Rows from block 5 of the image encoder of a small image captioner, named by matrix and row number. Rows with one number within an expert belong to one neuron, the router's apart. Each number is 50 + 12 x the weight over its row's rms, rounded and kept within 0 to 99. All counts start at 0.
Before each expert's rows are labels from the 100 images, of 14848, where the router gives the expert most weight on average: "strongest on" is what is common among them. Only what is clearly more common there than usual is listed. The data: scattered letters and digits in many colours. In brackets: how many of the 100, against the usual share in percent.
# router: router (encoder.blocks.5.mlp.router.weight, 16x96, trained with AdamW), inputs 0-95
# up: expert up (encoder.blocks.5.mlp.up, 16x192x96), inputs 0-95
# down: expert down (encoder.blocks.5.mlp.down, 16x96x192, transposed), outputs 0-95

# expert 2
strongest on: count: one (92 vs 17.2); yellow (78 vs 19.5)
router.2:39 61 49 24 40 40 33 33 53 55 59 44 55 62 47 57 48 46 70 49 55 51 61 37 52 31 46 52 40 33 70 29 60 29 61 61 48 42 68 57 56 58 46 36 65 60 55 48 33 33 46 64 50 36 54 52 66 34 60 48 51 57 46 50 27 59 84 65 31 57 41 34 44 58 60 38 52 43 40 37 41 56 49 68 38 47 57 59 66 55 31 72 62 66 42 43
up.0:47 60 31 57 63 48 70 24 32 46 38 40 50 50 49 47 59 55 51 55 58 58 20 37 49 60 19 76 62 79 47 50 58 62 55 32 56 49 35 58 46 34 53 65 39 37 49 45 78 44 39 54 49 58 67 58 38 45 31 47 48 53 42 58 57 56 49 57 56 54 58 64 56 62 42 69 49 50 52 26 63 26 53 57 49 53 61 63 32 57 45 34 48 60 42 54
down.0:64 45 58 47 68 52 62 52 62 42 26 34 30 51 52 49 42 38 31 54 40 53 26 52 40 47 35 63 53 44 57 76 44 48 50 25 51 54 54 50 50 55 61 56 36 05 54 56 65 36 51 40 46 42 40 57 64 63 65 54 51 71 35 70 49 46 60 52 45 68 63 53 54 74 50 60 42 53 36 29 45 58 48 44 60 63 52 51 47 55 41 75 39 51 63 43
up.1:38 36 63 69 41 44 63 56 71 46 32 54 55 42 52 44 31 71 65 69 41 64 47 34 49 39 50 46 70 49 48 37 56 26 46 61 41 52 67 40 52 41 48 43 55 26 50 69 34 51 53 70 59 63 70 47 67 40 41 45 61 63 42 74 55 35 42 34 52 39 56 60 72 78 40 42 60 33 53 46 48 59 46 51 60 60 43 44 56 58 33 35 41 46 35 47
down.1:50 44 44 62 50 57 40 68 49 51 50 35 45 49 68 57 53 63 17 57 51 42 39 49 44 57 37 72 52 66 28 62 65 30 49 26 41 43 52 52 42 39 65 63 47 72 43 46 64 34 79 32 67 56 49 48 37 67 48 75 63 47 54 46 53 51 30 66 42 45 44 47 42 42 52 49 37 54 36 48 39 29 43 52 46 67 51 57 63 54 53 74 46 44 68 66
up.2:37 47 31 51 32 60 62 51 37 69 62 40 53 57 46 53 65 54 56 30 36 51 60 46 36 48 59 32 31 42 51 56 45 74 63 28 71 52 45 66 40 65 48 44 64 72 55 63 48 68 35 35 54 46 58 50 51 42 34 46 57 38 25 41 41 40 45 66 56 49 61 61 40 51 54 49 39 60 50 41 44 45 48 76 44 50 59 58 30 73 44 56 65 65 21 58
down.2:62 59 61 37 47 43 47 26 48 63 43 59 53 34 41 61 50 41 47 44 61 56 60 51 42 26 50 46 47 26 45 38 47 45 45 62 34 45 53 61 67 65 63 62 50 49 63 46 70 53 24 55 44 24 46 45 49 32 59 50 60 67 65 50 45 51 60 65 40 50 47 32 59 70 36 39 54 17 57 67 32 60 45 72 56 75 45 53 66 60 37 66 57 58 52 44
up.3:38 62 50 50 25 50 47 52 72 60 72 65 39 62 41 55 48 40 55 35 57 51 53 67 72 54 45 47 44 59 56 65 33 60 50 49 43 79 64 61 38 66 45 41 53 36 52 56 48 50 43 32 58 67 53 52 57 40 43 27 51 52 45 59 68 62 44 36 41 59 23 47 65 65 43 51 54 55 43 60 47 31 42 24 40 65 25 32 50 52 36 25 50 50 65 46
down.3:27 41 64 60 47 34 48 44 40 48 25 45 50 40 45 49 65 53 44 60 39 65 81 47 72 56 49 35 42 67 48 50 54 50 41 52 49 59 65 51 50 60 60 40 62 82 60 42 55 45 66 43 55 37 39 57 35 53 74 48 53 66 44 45 54 51 30 61 32 26 37 50 48 48 39 55 45 46 53 74 37 91 51 44 48 45 34 49 40 53 49 62 39 49 51 52
up.4:57 44 49 78 62 47 41 50 43 27 52 58 52 57 35 59 43 60 31 54 29 36 53 34 44 45 71 52 51 41 26 51 38 76 69 36 50 47 41 36 68 51 57 56 48 47 36 70 41 51 70 49 48 43 55 58 57 35 80 34 46 66 63 55 53 62 18 44 69 50 57 41 55 53 48 21 52 58 54 54 30 53 57 64 45 48 53 57 37 46 38 44 43 61 51 49
down.4:30 45 54 32 46 70 37 50 43 78 35 41 58 71 62 52 68 49 72 51 62 41 42 50 49 31 57 26 32 49 68 46 63 60 49 48 78 50 55 66 49 53 43 46 51 59 58 48 64 65 36 27 41 57 53 21 52 40 45 41 45 43 67 45 39 56 50 65 44 46 29 65 49 55 27 56 75 51 58 54 51 54 74 48 45 45 56 57 55 56 62 58 59 39 52 40
up.5:52 31 52 58 52 35 63 59 42 49 99 58 58 53 56 56 45 47 39 66 44 51 52 45 71 49 41 53 78 52 56 53 59 52 52 50 54 54 53 48 58 37 49 43 54 32 55 59 42 51 51 85 41 51 53 61 50 68 36 36 31 45 42 58 46 38 35 42 29 43 45 47 72 66 41 38 33 55 41 43 70 47 46 43 68 48 48 31 32 45 52 44 44 55 44 57
down.5:52 57 42 47 58 48 50 60 48 38 09 63 59 43 45 57 54 45 43 45 80 34 32 40 48 32 50 60 61 53 62 44 44 36 52 47 49 56 66 57 73 59 65 53 37 47 42 55 68 37 20 45 40 40 54 48 63 43 49 57 49 69 56 49 49 55 37 49 39 60 39 45 66 71 63 35 72 35 57 50 36 45 55 62 34 72 22 37 48 47 48 42 54 61 61 45
up.6:42 56 28 62 53 49 61 61 34 46 51 51 37 50 63 44 68 48 50 38 47 59 48 47 46 58 40 61 39 77 26 63 58 39 52 39 56 64 41 54 56 33 42 53 28 90 52 49 62 53 41 31 57 48 51 48 29 73 44 47 60 55 43 52 81 43 28 51 41 53 68 40 35 55 37 35 62 54 34 36 53 53 58 51 53 50 59 41 37 46 49 47 62 33 38 71
down.6:44 57 51 54 56 58 56 50 61 60 53 28 42 42 44 49 51 47 50 70 39 42 46 48 58 55 28 69 58 37 44 64 21 48 60 43 56 40 52 56 46 22 69 59 41 42 72 39 30 48 62 33 50 53 27 50 51 54 75 44 38 57 42 46 42 49 48 50 27 43 66 49 46 57 68 77 42 59 65 37 65 55 55 68 64 33 37 51 29 35 42 71 40 45 52 60
up.7:37 59 42 43 36 47 67 67 53 62 47 65 35 46 51 39 61 44 53 38 31 41 38 77 43 50 50 44 50 68 38 74 19 49 46 54 49 52 43 45 47 53 31 57 64 46 59 53 37 48 55 25 54 52 60 80 50 41 53 67 37 65 41 49 52 80 48 68 51 47 46 61 74 36 48 50 50 60 57 60 49 76 43 61 60 61 45 45 53 53 40 28 44 32 47 40
down.7:46 54 42 63 43 79 61 65 63 45 62 47 64 68 33 59 44 32 50 64 41 71 53 44 49 53 50 38 50 51 47 54 46 52 39 60 52 44 71 45 56 47 42 39 31 43 42 44 40 57 49 51 44 41 47 65 70 50 35 38 40 63 48 43 40 39 51 38 47 45 88 46 38 30 34 78 61 49 62 59 62 50 71 36 36 23 49 52 56 37 63 45 43 74 36 49

# expert 5
strongest on: blue (90 vs 20); count: six (50 vs 16.3)
router.5:32 55 31 41 36 61 23 43 67 35 42 50 44 63 31 68 56 29 29 43 55 54 38 36 46 50 41 59 35 38 46 40 38 53 66 57 45 65 43 39 67 68 40 39 56 60 42 69 76 56 44 50 48 55 43 43 60 59 49 43 53 61 57 51 57 72 43 72 61 50 61 55 62 62 69 39 61 30 29 40 50 44 50 40 41 61 43 68 45 52 36 41 66 33 44 42
up.0:48 41 55 71 54 29 50 69 47 62 47 65 64 55 64 31 35 53 55 43 62 39 68 44 49 37 50 40 52 42 37 29 55 41 58 42 52 52 57 32 59 41 45 55 39 87 58 68 58 65 62 71 35 20 58 37 43 71 36 36 45 45 64 56 57 25 46 63 55 41 59 35 36 43 46 31 67 56 48 52 60 40 52 39 55 57 70 45 43 43 57 50 46 50 46 52
down.0:60 55 73 46 52 44 71 45 59 66 42 50 53 52 62 67 33 52 18 51 45 39 34 52 45 30 62 79 64 41 52 58 55 32 58 44 52 46 61 67 39 60 44 68 35 48 43 53 33 63 49 76 42 46 70 50 44 38 49 71 31 56 52 35 42 50 39 53 45 58 57 30 37 59 58 34 50 34 39 51 55 55 48 44 55 63 39 53 62 60 49 45 18 63 45 61
up.1:51 47 34 56 65 50 50 65 52 25 46 51 51 71 56 43 44 69 41 19 34 49 72 34 37 51 59 62 56 64 34 57 43 61 43 45 52 54 49 54 61 37 50 60 54 61 54 50 48 59 48 65 54 72 65 50 54 55 41 34 51 51 29 51 53 22 75 55 36 45 59 56 41 55 51 49 51 51 45 30 38 44 56 56 50 27 49 57 55 61 29 41 67 49 18 77
down.1:35 69 49 51 19 47 46 61 30 34 52 34 41 17 57 43 52 50 24 48 36 58 23 67 65 48 45 53 52 54 53 38 34 75 39 50 45 47 35 80 47 57 40 63 63 74 45 38 61 70 49 49 43 53 28 43 52 43 50 58 62 54 49 40 61 58 47 48 51 41 51 45 56 42 41 50 46 71 54 56 54 72 62 70 64 56 59 41 58 53 57 56 52 51 60 43
up.2:44 53 45 59 42 50 43 33 75 70 39 64 53 70 47 39 38 58 47 62 67 85 48 61 70 46 50 63 47 22 36 51 38 49 42 56 51 59 50 42 52 54 64 48 54 87 43 33 46 35 51 52 40 61 53 54 57 53 37 38 54 68 66 55 45 57 46 49 63 44 40 63 40 48 27 40 45 33 54 34 53 47 44 40 41 46 56 64 61 49 58 41 16 60 46 44
down.2:40 72 50 57 51 65 32 34 71 70 45 55 74 50 58 33 51 51 62 57 70 46 73 36 34 61 51 41 73 49 30 62 58 26 42 38 40 53 48 66 50 46 47 54 74 33 43 49 49 39 62 36 47 53 39 32 60 41 51 49 56 49 37 48 39 65 61 58 69 59 48 66 47 41 53 66 42 43 73 35 49 55 49 28 37 54 43 51 60 31 39 40 43 39 42 53
up.3:28 41 47 63 52 23 64 41 49 42 27 40 53 57 61 40 46 47 58 62 45 62 59 46 48 56 43 54 50 37 24 39 53 42 48 58 52 47 57 55 51 51 61 49 55 39 77 59 72 42 67 44 43 45 45 47 35 48 51 56 42 43 51 43 68 43 85 61 59 47 78 50 46 63 40 52 49 44 45 43 48 63 19 49 52 55 45 64 26 86 39 56 62 43 43 65
down.3:49 67 55 60 31 30 54 83 45 38 52 45 37 28 46 49 52 48 47 27 40 42 48 35 41 47 56 92 42 50 51 42 45 49 48 77 40 64 39 73 48 56 48 44 40 67 42 63 45 65 66 55 61 53 43 62 39 37 52 43 51 58 72 29 60 56 29 44 41 51 57 59 43 60 52 40 49 41 44 55 47 37 50 61 51 61 36 41 62 52 28 66 54 46 46 67
up.4:36 54 52 51 32 79 30 61 52 41 26 59 40 53 34 61 38 47 51 50 53 69 48 53 62 37 49 57 59 43 48 66 56 52 43 43 29 41 58 53 53 51 63 38 63 43 51 55 63 71 52 40 60 36 56 64 56 23 37 41 51 56 66 59 43 66 43 23 54 63 43 25 52 35 36 46 65 54 61 44 43 64 42 54 65 68 40 51 74 65 45 46 31 51 55 29
down.4:58 70 60 63 42 30 46 56 67 44 79 71 54 40 50 47 53 52 45 36 51 41 66 37 41 58 69 44 45 67 34 41 14 48 54 77 54 77 55 45 52 69 54 53 42 48 40 51 45 50 47 47 56 49 58 48 42 42 58 67 47 54 51 36 40 40 40 63 46 30 47 78 54 44 41 46 48 41 61 52 52 33 51 33 36 54 39 72 44 52 59 31 65 62 33 59
up.5:29 60 39 25 53 52 60 40 36 45 54 41 33 54 61 42 72 33 76 55 61 43 37 26 69 62 40 63 43 71 59 52 45 67 64 47 59 27 45 58 61 40 70 52 47 32 66 48 43 52 42 36 61 54 49 52 40 64 59 34 37 37 40 44 63 52 75 59 45 51 55 66 51 59 40 35 35 50 40 27 56 58 59 61 51 45 47 57 29 61 51 52 57 28 53 55
down.5:42 51 57 57 59 61 64 82 52 53 38 50 35 27 56 58 50 41 68 47 42 42 41 48 48 48 48 79 45 70 50 57 64 26 44 36 42 50 47 14 49 20 73 33 36 33 54 48 53 62 37 35 64 58 45 54 54 56 42 45 34 63 49 63 52 55 47 55 56 45 47 61 56 28 55 59 66 41 58 49 50 34 77 45 51 54 54 52 58 37 66 35 53 52 55 45
up.6:51 64 52 47 40 60 49 50 54 48 46 49 64 66 42 59 46 41 63 50 42 63 52 48 54 60 55 31 61 59 51 48 76 77 38 51 59 55 42 29 55 52 53 36 65 48 47 44 26 48 78 50 46 51 63 34 64 50 44 60 38 57 58 44 37 47 44 49 43 53 91 65 42 38 43 79 44 44 69 48 61 47 51 39 37 16 58 40 48 44 61 49 47 26 44 33
down.6:55 38 51 38 62 51 57 43 49 66 21 40 51 37 57 48 41 48 67 69 28 48 58 56 65 42 48 34 46 47 67 55 48 50 47 51 51 44 53 59 50 38 46 42 65 27 52 48 43 50 39 48 43 59 48 51 43 39 69 58 65 68 59 32 49 44 50 50 24 20 49 57 67 41 64 28 49 47 48 47 47 76 36 60 49 71 26 69 37 68 48 59 37 69 57 69
up.7:54 42 45 71 53 34 70 33 36 31 63 40 36 32 54 50 67 48 39 59 30 25 47 34 49 67 46 84 47 92 41 55 46 62 61 39 52 51 35 43 50 48 54 46 23 53 40 52 47 57 31 31 50 64 52 56 50 62 63 50 48 53 53 52 63 50 29 69 56 48 58 57 34 55 57 70 57 56 50 41 57 47 51 53 58 48 45 52 33 55 51 61 65 44 47 59
down.7:48 36 37 50 51 30 48 73 36 29 55 43 27 34 71 49 37 53 59 61 43 60 17 44 51 47 45 76 35 46 51 44 68 46 52 28 48 43 37 34 62 23 60 65 62 51 57 62 65 53 51 32 64 59 59 42 48 56 33 43 49 34 46 58 52 53 53 46 61 69 60 54 41 53 49 46 72 39 48 53 53 32 73 63 63 42 61 47 55 53 67 55 54 38 54 48

# expert 9
strongest on: green (80 vs 39.1); orange (78 vs 19.3); count: six (51 vs 16.3)
router.9:40 33 71 53 60 60 48 47 56 33 48 46 45 50 60 56 60 77 53 61 54 53 67 56 37 57 24 52 60 44 45 41 40 51 28 66 47 54 59 55 49 62 42 62 63 44 39 50 60 45 58 68 49 66 63 58 34 54 37 55 53 09 45 38 59 44 46 25 59 41 54 42 63 39 41 32 49 75 47 71 49 55 39 56 46 45 54 55 52 45 59 64 30 21 57 61
up.0:45 70 68 48 48 56 63 61 43 61 56 58 56 39 55 55 35 75 87 58 60 50 42 55 44 40 47 38 60 39 66 43 38 25 50 49 36 31 39 58 38 49 40 55 59 31 61 47 69 43 24 65 46 49 57 51 53 49 55 41 35 62 67 33 42 52 47 27 49 37 69 41 54 48 54 46 39 35 34 68 40 55 61 67 40 38 43 49 42 47 46 62 60 70 59 70
down.0:53 52 49 52 48 53 21 51 38 12 50 40 29 67 51 60 40 39 25 34 60 52 56 45 48 55 56 45 43 53 48 51 60 53 61 46 53 63 42 39 58 57 45 53 68 83 47 63 56 37 76 30 49 48 40 37 55 45 64 70 52 35 64 59 51 52 60 57 56 48 58 28 49 62 45 37 70 49 56 35 65 62 54 38 40 49 56 32 68 63 62 40 62 38 60 39
up.1:51 30 62 45 44 53 59 61 42 69 64 49 57 41 51 28 48 50 35 37 38 38 43 56 65 70 50 21 52 62 36 54 35 65 40 67 43 33 31 42 42 50 53 43 20 19 57 50 44 52 50 44 35 70 52 47 40 66 65 44 52 62 57 40 68 53 47 51 45 37 43 69 59 52 51 68 52 33 53 64 60 39 66 41 41 66 56 48 58 55 71 50 64 60 65 45
down.1:41 67 54 37 47 53 53 44 50 58 56 79 58 45 45 54 65 39 55 46 41 42 49 52 61 39 46 66 52 60 51 50 48 40 69 24 60 43 53 40 54 43 47 53 79 46 27 28 54 54 41 55 47 56 48 43 55 79 55 67 37 73 36 51 38 57 50 51 30 42 32 58 42 65 57 60 58 67 43 31 61 35 49 16 60 40 54 31 64 64 58 46 36 46 34 45
up.2:50 58 56 52 49 60 76 37 38 50 79 57 34 64 43 56 44 56 64 42 47 46 37 41 62 51 44 36 59 35 48 48 37 50 54 40 65 57 33 70 58 60 31 72 59 42 51 57 44 58 55 68 23 60 71 39 46 43 33 41 36 58 32 66 53 52 32 27 44 47 48 51 62 36 38 53 26 24 45 54 48 69 50 64 47 43 42 50 40 66 66 58 54 67 52 47
down.2:47 59 44 41 53 38 36 62 47 40 49 31 60 27 48 56 64 38 38 47 45 46 57 35 44 57 46 43 25 47 57 50 39 60 58 44 40 60 45 52 46 69 74 45 46 70 51 56 55 55 42 19 71 53 46 43 51 59 79 43 36 51 39 30 50 54 48 82 33 49 52 53 43 68 65 69 81 31 52 56 46 52 54 37 52 45 55 35 45 49 44 56 59 55 75 61
up.3:29 64 37 62 49 57 46 57 69 51 63 59 48 45 30 50 44 48 51 46 70 60 54 17 47 52 37 39 40 41 65 14 61 45 36 54 66 57 64 47 57 59 51 39 81 13 52 54 57 61 49 61 58 44 54 61 52 63 33 58 44 54 60 57 65 57 31 49 54 43 56 59 60 49 50 55 53 61 56 59 48 72 56 37 41 50 43 51 40 50 42 19 46 40 46 56
down.3:60 38 62 43 47 64 59 47 45 58 57 35 35 54 56 47 55 42 74 52 63 34 52 74 51 52 72 35 54 35 41 34 51 61 53 37 43 39 47 47 49 63 58 52 40 52 43 42 36 53 40 40 57 41 67 58 43 42 39 64 72 44 34 60 23 60 48 82 45 65 30 53 39 47 33 48 48 41 55 43 67 33 40 86 55 47 63 56 43 60 71 58 57 50 36 64
up.4:53 50 32 42 34 35 35 59 30 37 48 59 47 22 49 59 43 51 44 46 31 39 57 49 37 58 63 71 31 53 92 33 42 67 61 46 41 43 55 60 41 67 45 48 59 50 57 68 49 77 43 76 48 43 51 48 57 28 55 46 53 47 46 45 60 49 36 55 55 36 37 30 48 50 57 46 44 57 61 73 39 47 60 68 42 69 49 52 65 49 49 56 44 56 41 63
down.4:57 54 72 42 46 52 46 43 47 49 65 35 49 52 39 40 53 50 42 61 24 50 75 50 37 57 56 58 70 52 61 44 75 21 49 55 55 60 54 48 56 57 51 48 58 67 41 41 56 48 72 58 56 43 30 53 50 47 55 63 66 45 58 48 47 53 66 74 30 42 64 36 43 47 55 61 32 43 24 23 59 54 39 75 49 48 46 48 24 45 30 53 42 36 62 41
up.5:30 28 29 40 56 52 39 72 57 53 53 56 66 62 70 57 56 54 68 52 32 32 53 63 53 64 62 60 46 44 38 43 53 51 32 60 66 53 32 37 54 46 68 44 57 62 61 42 32 59 53 56 49 68 64 49 63 45 57 52 46 40 36 57 47 53 63 57 60 56 47 46 50 39 46 70 70 52 64 35 55 45 36 44 50 34 48 57 64 35 33 33 61 25 21 30
down.5:45 44 49 30 52 25 52 48 66 42 25 60 56 62 44 45 55 65 48 63 65 50 47 53 45 59 65 45 61 57 39 52 46 22 52 46 38 59 66 24 51 46 64 73 31 53 54 45 45 39 58 54 44 39 75 52 58 60 40 52 50 36 55 61 50 46 46 37 56 62 50 31 41 41 44 47 61 57 51 58 49 54 50 63 47 53 62 25 37 30 87 56 29 38 71 62
up.6:44 59 63 63 36 67 55 53 64 53 53 52 21 64 38 68 51 63 64 59 40 46 55 50 56 61 70 54 48 52 43 39 38 43 48 75 46 42 65 49 36 39 41 57 39 44 44 46 28 53 61 40 59 63 71 67 60 58 43 40 52 49 34 57 60 63 40 45 43 35 47 69 30 41 51 45 66 32 62 53 51 43 28 56 32 74 69 57 54 38 37 36 41 29 33 63
down.6:55 40 50 67 59 29 41 44 41 52 45 31 91 37 47 67 59 36 28 41 55 38 46 44 55 53 48 51 56 37 52 49 53 58 54 39 47 64 35 61 36 57 32 53 47 37 51 56 56 49 53 74 38 37 50 37 47 52 55 59 53 47 59 30 51 60 66 61 58 32 26 40 42 41 66 69 47 50 45 77 48 52 48 52 54 35 38 62 43 42 71 32 55 80 60 57
up.7:71 69 36 62 58 26 75 48 63 43 19 59 53 67 48 63 38 60 44 35 42 60 38 51 43 67 61 50 50 35 61 53 38 57 45 59 59 29 60 48 56 58 56 40 55 43 42 42 34 39 43 28 53 49 34 46 59 54 56 57 50 52 43 52 63 27 50 26 50 61 60 44 33 50 50 46 64 50 73 49 65 60 43 47 69 42 66 46 68 41 43 54 65 47 26 31
down.7:26 35 61 53 39 60 31 58 33 40 83 37 59 46 52 49 44 60 31 49 24 59 60 62 35 52 25 44 51 53 47 48 47 45 49 52 46 67 49 59 42 45 50 42 59 52 38 49 78 46 53 50 52 48 27 58 51 55 47 56 58 37 48 44 58 75 49 55 43 27 60 39 53 33 71 66 46 50 31 36 53 69 55 39 59 70 46 42 26 58 53 51 47 57 70 67

# expert 0
strongest on: teal (100 vs 40); count: six (36 vs 16.3)
router.0:67 61 54 57 47 54 63 41 52 34 31 35 32 37 51 54 40 50 30 34 65 55 43 31 39 49 62 66 52 63 52 46 54 56 35 68 39 40 27 62 43 41 41 48 45 69 56 51 56 49 53 73 47 54 45 30 27 60 49 64 34 60 52 52 52 47 22 54 66 37 72 83 53 46 43 64 71 33 47 56 57 27 50 57 43 46 34 58 56 52 44 37 56 64 49 52
up.0:40 54 35 43 50 28 52 54 60 86 49 53 55 48 37 40 54 17 43 53 42 51 64 50 81 53 64 34 45 45 34 68 44 55 51 18 73 50 41 37 35 67 55 55 58 38 46 68 44 48 50 25 43 54 44 56 51 77 55 62 43 36 45 57 48 48 65 72 41 41 50 50 61 52 49 53 53 49 59 54 59 61 58 31 46 43 46 56 49 65 57 45 57 36 46 34
down.0:73 55 47 33 40 43 59 54 35 60 43 33 47 51 57 48 43 84 71 42 46 72 47 45 49 53 48 23 46 62 46 21 45 36 42 41 57 45 51 61 61 53 60 54 54 69 45 55 42 49 54 70 47 54 28 57 57 25 53 46 55 72 44 41 48 41 50 23 61 69 44 43 56 50 62 54 48 40 52 75 34 49 57 58 53 15 38 60 52 48 56 54 44 55 46 43
up.1:29 72 52 53 47 36 40 58 41 44 73 50 43 46 37 57 57 51 59 64 29 62 51 31 48 48 51 59 58 36 75 55 43 30 59 62 50 56 56 71 51 60 61 52 56 37 66 51 50 54 57 42 50 35 59 59 65 39 50 58 63 50 46 44 39 73 68 42 35 38 45 26 43 61 47 31 34 28 40 46 45 49 51 91 54 46 48 41 35 48 48 72 57 38 58 56
down.1:57 76 71 66 58 46 37 64 45 29 47 43 41 40 51 63 41 36 44 59 48 58 48 46 37 47 58 49 51 28 39 55 43 21 51 65 36 46 32 62 49 67 38 57 61 55 39 60 65 43 67 55 49 42 52 40 36 36 55 74 49 48 57 27 40 69 57 52 50 43 70 44 42 55 49 54 46 33 47 73 30 51 51 88 50 39 47 45 50 51 46 63 61 30 47 61
up.2:70 46 52 55 61 48 74 76 31 54 59 36 53 44 50 37 35 56 53 59 30 66 51 35 61 54 35 68 45 50 51 36 38 72 64 45 64 51 50 62 40 48 46 42 47 31 51 65 46 59 32 63 44 42 58 42 44 15 47 19 34 52 37 56 50 34 58 47 63 59 53 51 43 68 62 37 52 56 60 51 40 67 62 60 56 48 27 53 32 64 53 51 42 60 44 39
down.2:50 58 59 44 45 46 50 40 51 59 81 46 46 49 47 60 53 47 43 56 63 48 44 41 31 42 67 34 53 25 42 49 37 28 51 54 46 69 31 59 42 73 51 50 43 39 54 45 53 38 70 59 33 52 56 42 54 59 64 82 61 43 40 48 49 66 56 62 37 53 41 55 38 72 31 26 40 36 26 64 54 58 39 65 53 37 66 51 50 56 45 49 72 40 69 44
up.3:41 41 42 44 64 37 50 47 48 52 52 49 41 50 27 37 77 50 56 41 22 45 42 61 39 64 52 45 46 42 37 76 36 58 50 48 65 40 52 55 65 75 51 55 43 49 46 63 54 74 21 53 26 64 62 62 69 72 50 45 56 62 33 60 44 67 43 45 65 57 38 36 42 22 52 59 56 62 51 62 39 42 46 42 63 46 46 53 49 56 51 49 65 40 34 33
down.3:57 50 57 37 65 39 40 45 51 50 51 54 67 42 15 37 48 56 59 32 41 57 35 41 33 50 40 34 68 70 60 38 37 25 31 46 63 58 56 74 59 53 44 53 54 51 56 44 57 59 28 59 63 70 42 65 49 48 47 58 66 69 24 42 52 49 58 39 41 57 60 69 66 56 41 61 47 56 54 45 40 50 57 60 56 44 58 33 36 46 36 55 49 45 80 39
up.4:36 65 43 35 39 46 54 48 34 48 33 61 57 46 51 57 62 50 71 59 38 33 62 63 65 60 54 29 47 77 40 45 59 28 48 60 41 44 63 50 38 49 70 47 70 41 47 48 59 74 47 56 56 53 43 65 48 50 45 32 60 48 60 40 72 47 52 45 30 44 50 59 61 25 30 36 30 51 40 41 49 44 61 48 37 68 63 30 33 55 75 62 60 53 42 58
down.4:53 31 68 49 67 52 69 46 51 80 64 30 57 56 59 62 45 47 42 52 57 46 63 68 56 45 53 34 52 39 37 35 34 40 51 56 31 52 49 64 40 46 55 63 29 37 61 47 32 37 48 44 58 72 61 51 56 35 65 54 52 39 19 48 51 80 39 47 32 60 45 44 37 57 62 47 35 54 63 71 66 66 46 58 46 43 58 34 40 45 38 63 36 54 54 42
up.5:49 57 60 61 61 50 48 75 66 19 56 71 32 32 47 44 36 58 42 57 47 53 55 30 43 46 49 69 67 55 56 40 56 43 56 63 48 51 31 52 41 59 44 38 38 32 54 50 57 29 62 56 38 44 58 44 39 75 65 85 46 53 50 59 56 43 47 34 61 34 65 34 45 62 43 40 72 55 39 49 56 66 51 32 60 46 37 41 44 60 46 48 63 33 44 64
down.5:35 59 51 46 34 53 74 46 46 55 48 13 25 64 49 68 57 30 69 35 69 54 39 59 57 50 46 23 37 57 50 54 57 50 44 46 54 31 37 60 55 47 41 47 41 53 44 37 51 47 42 38 64 52 42 45 54 67 19 39 46 45 44 49 47 47 47 57 43 48 70 61 36 40 46 70 53 30 33 45 54 44 56 71 54 46 71 63 32 58 38 69 47 54 60 50
up.6:51 83 43 54 51 61 57 52 30 45 42 57 65 62 38 63 55 63 75 59 30 48 42 66 48 51 37 62 59 57 43 53 24 28 52 55 61 45 53 64 26 43 37 46 59 47 64 53 53 25 48 46 56 49 47 48 65 59 58 52 35 52 49 39 58 47 46 39 41 59 64 55 44 57 59 52 49 69 22 16 42 45 30 47 61 42 49 49 46 44 18 58 49 56 56 43
down.6:30 52 60 62 17 44 46 70 46 42 38 32 26 57 57 60 71 43 36 55 66 45 49 37 49 32 35 49 45 45 35 33 47 30 45 68 38 47 43 63 54 64 61 59 40 74 30 41 62 45 49 48 50 64 53 66 39 45 54 59 59 47 82 45 53 54 37 53 42 40 42 61 49 42 55 37 39 40 42 50 49 50 39 60 31 66 58 60 37 56 63 56 56 52 79 60
up.7:53 58 23 51 62 41 49 49 56 78 33 45 68 62 71 44 47 50 53 41 33 49 62 42 52 35 50 53 47 65 57 40 53 49 69 35 25 54 76 58 50 54 55 51 66 41 60 59 56 54 50 25 42 42 57 60 59 29 46 42 70 45 56 62 29 43 53 45 40 58 64 69 44 45 46 37 60 55 27 44 50 44 52 32 44 53 52 28 63 36 34 47 68 26 59 59
down.7:46 39 52 65 78 48 71 31 56 45 48 64 55 30 50 47 75 67 48 45 66 47 58 26 51 45 59 68 40 43 54 59 39 64 53 56 39 58 53 48 42 47 53 50 42 56 30 69 38 45 69 45 59 60 47 46 55 69 46 31 44 43 51 51 54 36 39 47 43 56 65 27 32 66 45 43 44 53 58 20 47 40 63 45 70 43 56 57 48 34 46 49 54 48 26 80